config = dict(
    model='contrastive audio-text model',
    n_mels=64,
    loss='softmax',
    embed_dim=128,
    text_encoder_activation='quick_gelu',
    steps=12100,
    weight_decay=0.0,
)
Rows from block 4 of the audio encoder of a small contrastive audio-text model, named by matrix and row number. Rows with one number belong to one neuron. Each number is 128 + 32 x the weight over its row's rms, rounded and kept within 0 to 255. All counts start at 0. Numbers have three digits each.
After each neuron's rows are labels from the 100 clips, of 14848, where the neuron reaches its highest value: "top examples" is what is common among them. Only what is clearly more common there than usual is listed. The data: babble in 24 made-up languages, each with its own sounds, syllables and stress or tones, from a formant synthesiser.
# fc1: MLP up (encoder.blocks.4.mlp.fc1.weight, 640x160), inputs 54-80
# fc2: MLP down (encoder.blocks.4.mlp.fc2.weight, 160x640, transposed), outputs 54-80

fc1.536:106188155067116104124121123086141124170174152127139151113077114123143219178162082
fc2.536:138101150147111131081151102160106136090086107109144127091148133140095132173124092
top examples: quiet level; /ç/; /ɔɪ/; /y/

fc1.566:063173098089127161115110132134135122094131095109103101148106159082056094123118143
fc2.566:136164131117143100139120098094120118153121167117156126162083157073156121125155139
top examples: /ʒ/; clipping

fc1.21:152172174081147131150105093086183119138158150119123154077088088100166196146116120
fc2.21:156099171161070095081136121189077161114121109147159091132133133202093116145139087
top examples: white noise; /ç/

fc1.610:180091154168136143217120112139074126108109107113144080131151107092097099155105149
fc2.610:121104122109087180129112105205113138075122123143115070151065165107050118128112129
top examples: muffled (low-pass)

fc1.490:121141136091116117128099127126126072119128095184204122110135127106116104103184116
fc2.490:112176138080148110081125160127154098140175165105128104074079098060081157153172154
top examples: /æ/; clipping; thin (high-pass)

fc1.228:076185106120131152143117156130149107088091064147117082168091148097113132125153150
fc2.228:113167132132136075140106114084128113136103153139134119169100173088137120140154133
top examples: /k/; /k˭/; prosody: stress on last syllables; mains hum

fc1.315:106115131094141126138152109087185125145174152147161131105142134118138153158114097
fc2.315:125103155172078150111142138177093128089098094138145107094126138150093121155134117
top examples: white noise

fc1.41:106085138186114149148136123110123129141108154174135172134076091149191134109075185
fc2.41:131131121135124172092156153154127140150125101135143105064164084179122141125121110
top examples: white noise

fc1.341:158098145200118105107112097167072155081075093117120102137154162119111124162097138
fc2.341:119120117110163131146101149118149139097127152156109097142089158076128101114120152
top examples: /aʊ/; muffled (low-pass)

fc1.469:111203150130110133179146135159155140105125093157119094151092161136076127157102099
fc2.469:124177149160163098118096096048096112142096177145125115182126168096176153145167091
top examples: clipping; mains hum

fc1.443:052131108131106141100114138145150066105106103122149095145113149117093134118160124
fc2.443:121162115110150104128111133112134137146118165146134114151086152069144122135157116
top examples: /e/; clipping

fc1.1:134170130078104108158155139043158146187128165106131165093126098121129159145104076
fc2.1:140119140159114126062128133150116122127109100106147123064158110169092115161131085
top examples: /ç/; /ɔɪ/

fc1.432:108105147168141152113113095167102145101133141153155135164065139175183139092151110
fc2.432:080162101137159172126078146065159134132127137146076175165138168158182123109139148
top examples: quiet level

fc1.436:127114133133137179161114170095169135153180151097138183097140121157133124106115113
fc2.436:155102120152127120106149118115133135131140100041123123053165081137104127141118092
top examples: /ɔɪ/

fc1.471:142109187122120129136151122148066178100095102120175068168101119121109113132127155
fc2.471:095101096151102145143067151177102117063147152171124116213104181137108137127140147
top examples: /ɑ/; muffled (low-pass)

fc1.598:154163173167146104144137143110189134155146125067138161126096118123167129115075140
fc2.598:124122147179080093111101132141098100099083146167131104109143112211106137132187084
top examples: mains hum

fc1.5:107115137144079134136125105158106160093064117105095098181112178117066116176122141
fc2.5:123131118105142139146104146106129142107140142187110118188094156098155108101125151
top examples: /aʊ/; muffled (low-pass)

fc1.323:152130098135104115130114137140131093082084084061044125154178159093082134158081120
fc2.323:136146126116148107140127119096119145147115160128147113150101138075158109112122158
top examples: /ɑ/; /ŋ/; /ɔ/

fc1.173:130140109077093116135164143082167144158162139154123193059148051078117123153130146
fc2.173:167117150176100132079140121194112125110116092108145115104135132188123112153109089
top examples: white noise

fc1.112:080121082168089104116145137125169101147148191108092173106146099123142124101114132
fc2.112:146103164159129154086137131173122120147112103136150100089176088196103141120125114
top examples: /ts/; /s/

fc1.584:134117130171100105136122109173089133086104123118124102148103171118106150164105113
fc2.584:114127113104155140161101150106148154099135133190117127192095154102150101111122163
top examples: /aʊ/; muffled (low-pass)

fc1.424:093160094088106173112105145069144105107132152094061107134176117092086130147136139
fc2.424:153153140145109061174106114065114123168107162146153129152129164105170125127137134
top examples: /z/

fc1.479:075163092069116137124105159126146130101122124092053105158150148065047093144082139
fc2.479:147158139115119091158121131077120127135118145103149125155119160079152115122136145
top examples: /i/

fc1.371:096168126132085117096097115128116063114110112185180098146101140132105102119173108
fc2.371:112190146094151118101150147118175106167130189141133112073079101084108137155155158
top examples: /ɛ/; thin (high-pass)

fc1.499:050172127120115138128100132114128070104103095101088099156128163076093145137144153
fc2.499:109167140105144098121116134099135140144125159122136110142097155059138117125139140
top examples: /e/

fc1.203:114132093166120162125121144151135153148124115183125138130036146172142091104139097
fc2.203:067156078114150162099137088084167093185133135093106114070099075101168159104151134
top examples: /ɔɪ/

fc1.388:038152146130121161132128126130161054089111102122117087153166133098077133151148158
fc2.388:130165127111129077147115117102124146150116155139156120174097162065137098147148118
top examples: /e/

fc1.345:088114127133107114098116109120156120140140147192195121129113112189157108121199105
fc2.345:135160134094111148091147141124162101191144158057093146072112067121101179130134145
top examples: /ɔɪ/

fc1.48:137133154108118157147148124122138101091095107069109134120172111097053121174111119
fc2.48:156161134134102088175092127142107110108098158137163118215118201086103117168134148
top examples: /ɑ/; clipping

fc1.171:037161139137107100093067130123141097099120103193152075124093156130111112127194121
fc2.171:113197147089161103118133140104154131178139179139138113102098129067118154118166148
top examples: /e/

fc1.346:090083101174119118173111110163119096138111163077082160135160138109150121107142194
fc2.346:155119149128122135091169124126149158143116120129162130108102100161166110084116106
top examples: thin (high-pass); white noise; /ts/

fc1.563:070155109114123154166108146122124105080107118100057103145134158069083165122084135
fc2.563:127154133099139092147104122088127144133139146120143131163113165093157114126139131
top examples: /ʃ/

fc1.288:142119145172086106135094126163112155088076111108119099178122174114095124177097126
fc2.288:106131108113157135169113145123150140096143135185113117188094176084150097122129151
top examples: /aʊ/; muffled (low-pass)

fc1.589:140111104158181185150126130120142070095170150147054149111158100104189213126104104
fc2.589:142104149179080146111143132199120140125113105156146128108151084189105137133116098
top examples: /s/

fc1.121:100134158130084149142126079067127111156161186103160177069089117123130176129121106
fc2.121:152112142161097127073130122166114128117105112082128120102147146153095144164141079
top examples: quiet level; /ç/; /ɔɪ/

fc1.19:070163110129108118095095133126100059117140108176179115131105153125105138144186127
fc2.19:111189131088135077077127153128154129174134172150089095110113115070121146131138149
top examples: clipping

fc1.403:136085134180132094150120129202121140115101083123114101147138170083063106143103096
fc2.403:112135126112152149150110126123154145118132164162133110151084140080138109120123156
top examples: /aʊ/; muffled (low-pass)

fc1.75:154027112180163144166136148118133114098149056135130177096165121095105103143155151
fc2.75:108107120098112109109122096174108114097114151123132086145089180083052112188116108
top examples: /ɑ/; muffled (low-pass)

fc1.603:042152092095145177160132134146131141121109098112056103165101160110088147145131161
fc2.603:111139123121132124163107140087118135139126162180145148195121161165173132114130137
top examples: thin (high-pass)

fc1.435:106095109170146127163130146174119125086134035126148118120181128100100050112138175
fc2.435:133146121116125094114094118144135140117126155120131088152086201071106120149140115
top examples: clipping; thin (high-pass)

fc1.391:137121150088133163101176166119181128141154124141121123062190077095164169128088159
fc2.391:154115153177078131097092125202103133095110103114153118129135148193096130181126073
top examples: white noise

fc1.296:077141109111123161122107183151126174106146087161128157138061143159121067103140104
fc2.296:150192138118117109095112094078167124173137157088160134079101102095191134124168100
top examples: /tʃ/; thin (high-pass); /ʃ/

fc1.208:055124139105128128108115130142120071107139070135164103132111144091085142116166125
fc2.208:109158130078124105117105137117135131165161179160137124150068169075109141116159138
top examples: clipping; thin (high-pass)

fc1.476:107069102131122126113110109111112075152179157175117172108126135075198154084115088
fc2.476:137100140157084138126149130200091142129099101147138116126151110201107151114133098
top examples: /s/

fc1.597:149120145150105107130112081147055160122082097093110110178148161147098118136098148
fc2.597:114114109123126137176098145143130131077110142169115119187100180097134097124114154
top examples: voice: child-like voice; /aʊ/; muffled (low-pass)

fc1.478:151061110159134124166154123168107114098121085134166068149192127117109082125148169
fc2.478:108136119123140132130080140146132118086117162165112088153065189080088117163111141
top examples: /aʊ/; muffled (low-pass); /a/

fc1.599:171093156103104086018174112144112144149104149093129089157108117190168164127134066
fc2.599:104111083161108167165095153200136079085117122159106162155140105175095155103136144
top examples: mains hum; thin (high-pass)

fc1.526:155129162155091159070139075174101168129110132123178122134085129172154126155114076
fc2.526:098137089184089122169053100097110054083098136097107147179129174118137129159160119
top examples: /ts/; /s/

fc1.66:118144117123132149134101154116147057105120124124052142146171113061083174154107107
fc2.66:160141129142105067155110118104106134145115147177163131159116175104156121129129113
top examples: /z/

fc1.447:075172099076121170139107175134144120109135081103105097159132120101059114135126162
fc2.447:142164125115108073154115117088119120130115139113140123161104154071156136135138138
top examples: /ʒ/

fc1.420:075077054133120197114112132160137141125116157124098135157136121134137115086168140
fc2.420:124096093106126112151173110085146094150123133086154170070118094136165104103139109
top examples: /ts/; /s/; /e/

fc1.244:110125117156096108126093115177114123089076109099089090165149194104061104167123124
fc2.244:117143117103148121143112133105137155105135146143125126162106158082163103122125164
top examples: /ɑ/; muffled (low-pass)

fc1.135:120185131084119140156104143141138138101120115125084105130147119083056076154126138
fc2.135:152183144122111086161125126068124101145121156098141129147141163061145123136137137
top examples: /i/; /ç/; /y/

fc1.54:157109134171112129102130123155182093152154119134088163106139132113171158128118108
fc2.54:124114126152076149095145120192118116119113129137125094082150105195108117152153079
top examples: /s/

fc1.84:147167174185110111081173074127062143141181079130144110136077174132171170171097131
fc2.84:096126098177092117189040112114105078075085148162142143186147192166139123142158101
top examples: /tʃ/; quiet level

fc1.192:137088155081106147135143179077185129159168147161109153056159113104182077127127124
fc2.192:153113142178115146095152125171124142125118096110141131076146064172119136157118113
top examples: /ts/

fc1.366:108113114161128133146097158157123091102117064091080077122157148091051122164102140
fc2.366:140144134117143104140126125116131135136119152157124124155091176079142128129126150
top examples: clipping

fc1.278:034154100122136131124076146132149054111108106163168129118110141098110152101195155
fc2.278:124173134097132083117121142098140140175133168139128104125075162060112119133134163
top examples: mains hum; /ʃ/

fc1.89:141126098147188203128112181144195114114163062165092146105164088077081115107118127
fc2.89:172128156158075044168119082126069099115106115057163100137140129096100130194143076
top examples: mains hum; /s/

fc1.301:147128118142141124106157175155139119109134034121236096111148123079097101076151158
fc2.301:121155114108092146128066117175125098059137156137097099178115170081056133166128123
top examples: /y/

fc1.277:157142183126118104146161100207098178105119080113135095159117157121088146152095155
fc2.277:104098084154102123179082126131098119070142147192135116209116156149122122127129138
top examples: /aʊ/; muffled (low-pass)

fc1.449:061185084118092156090093149155156125105111109109122127147073154156082096122122115
fc2.449:120159119105156105143140090065136106150119148102132153128110134112174136107157160
top examples: thin (high-pass)

fc1.551:140174185079087089115154134078119167191142171123144148117099120125175104117093085
fc2.551:124111120171102132093136107205089133132108116132114125106143106189098132127147119
top examples: quiet level

fc1.20:142175228131148086091180123148112184115116075090145083163099127173124114154108099
fc2.20:084096097156110135174063124156094093085110155182133121199123175150141144124144154
top examples: /y/; /ɔɪ/

fc1.562:091194126105099137125122159124126131109106119127080082153141159079061132143099146
fc2.562:140166135115123084149125130079123130156132152120144121150124172066140127150135142
top examples: /i/; mains hum

fc1.85:108105118133144136137098134145131113127090136079113091121121142057104169133137148
fc2.85:134109117101145109144124125091136114139138171180159145149084166135210101089140142
top examples: reverberation; thin (high-pass); /ɑ/

fc1.295:161149135151153126150150156143117125086117089202198126132134151108117105118141199
fc2.295:146159127165085107136082136177105108086097124164121084178097197092100146182148096
top examples: /y/; /ɔɪ/

fc1.94:141102096159126109219162093108104143161124134150122172103067125099165148148132151
fc2.94:151112157116130148072175136150151127154132086089120132061162092166114142127113119
top examples: white noise

fc1.165:081167113105118164126090134170114129107106144127085131174096176142140110138145118
fc2.165:117169134109164118154115127052143135150115114147135138136124153100190115108145147
top examples: thin (high-pass)

fc1.139:128142183127135152119141109162107141101151054145220124124105136109104102115132149
fc2.139:120158130134110145112071134200117111073144148160111073166095155082059139169145121
top examples: voice: deep voice; /y/; /ɔɪ/

fc1.70:125182127066111139174180130070157128142140153112141160081122106128109144139092117
fc2.70:156103169158067108093137109165059147130115113115164122110129150175124123150143079
top examples: white noise

fc1.27:168047118149141139162116129148091115112125057081143104143197116103108101079130164
fc2.27:131129104119127106141100124162143145061118140128131087183085189079085117170122124
top examples: /aʊ/; muffled (low-pass)

fc1.361:100115088140093174151119109098131104200146145129164155133134145142182169118141146
fc2.361:131115136139128148094164130140117132144126120110134141076157094155107125136130104
top examples: /s/

fc1.292:198122201146143046082141100158063141129159133125153152168078166191152140153129104
fc2.292:107116105172115104197069098090105086085097154178111157199132197157152122137163124
top examples: mains hum

fc1.136:063138058132135179113098130179143149121097108109085140173080146122090124127115144
fc2.136:111143123111159103133136081066112121145112136115141150137125137114177116122136123
top examples: thin (high-pass)

fc1.237:096152146105124110149102123126090088064088086107138080170122133119076085190163124
fc2.237:122166120101148112138119146110139134150117161149109104156083166058126124138126158
top examples: /æ/; clipping

fc1.369:033173099096098151087074130093129076126128099155178133136104129132097141116179167
fc2.369:157182129107125079124124136083151136161137191131137122125066135077133122117147152
top examples: mains hum; /tʃ/; /ʃ/

fc1.111:122085145115061132058153090141086140136155140153131086134116171151181172147117117
fc2.111:112123097169125109155067079144080068108096164115114137179152178165118127163137083
top examples: /s/

fc1.463:188166154133119063146109081151070161146072129082145084130151148115054108115070139
fc2.463:119116120139146147154115140165099137069137138153112097197087193086110095128099157
top examples: muffled (low-pass); /ɑ/

fc1.11:159118098070127163084178163115180118171163088106110133073138078183117162098082110
fc2.11:128089120164076124099132123166078080134088136103122122111162118134090140155164106
top examples: quiet level

fc1.577:148136171129120114141099126144143100118150087224195110101121123119136113119146121
fc2.577:114191121123136144095100145154156099110151172139095072091115127085074138177157126
top examples: voice: deep voice; muffled (low-pass)

fc1.241:173119118112094105136103121120157139165144154174153174158105133160146141125144116
fc2.241:136108122131130135121154122098132115146131104043103154064174057115108144135128117
top examples: /ç/; /ɔɪ/

fc1.337:147122120132123128099139127120128093089169059151246105088187106097081096130154154
fc2.337:159184131054072090089107109128147075140166137100138095107108125080061149178141118
top examples: clipping

fc1.561:098155104118130122070129081114195114177173148146153130120100088153139182147162142
fc2.561:147093154158091127105161112154104124113085121119117123112137127153105114148136104
top examples: quiet level; /ɔɪ/

fc1.565:126168127087131138101159153051177138170189154144135194085089100136160117111083084
fc2.565:139091136147103117112143101161094131149102129087139136108136123137124137141120134
top examples: /ɔɪ/

fc1.2:173143177117158103096124112138076162129144119147158112198110186163123143172145106
fc2.2:108131120161110108179061108091108068090100140143101166180172169144147123144157126
top examples: mains hum; /ts/; /s/

fc1.281:030115048149137170131079137176158115142097154123083145158109154096115142133166132
fc2.281:147131113116126101135165096095140141165114157145172146107121114115191102103145130
top examples: thin (high-pass); /f/

fc1.465:104066089179125157109120109195147129168113140088105150113119145132159170116141147
fc2.465:115119121138109138105172123158144132146100122135125088107066122132158091105121110
top examples: /s/

fc1.600:128100101183148138122133129195144107136154096136169135089099119082152115123153156
fc2.600:114137123120134142114106140179185113079170139135115079100076118097079132165123109
top examples: /ɑ/; muffled (low-pass)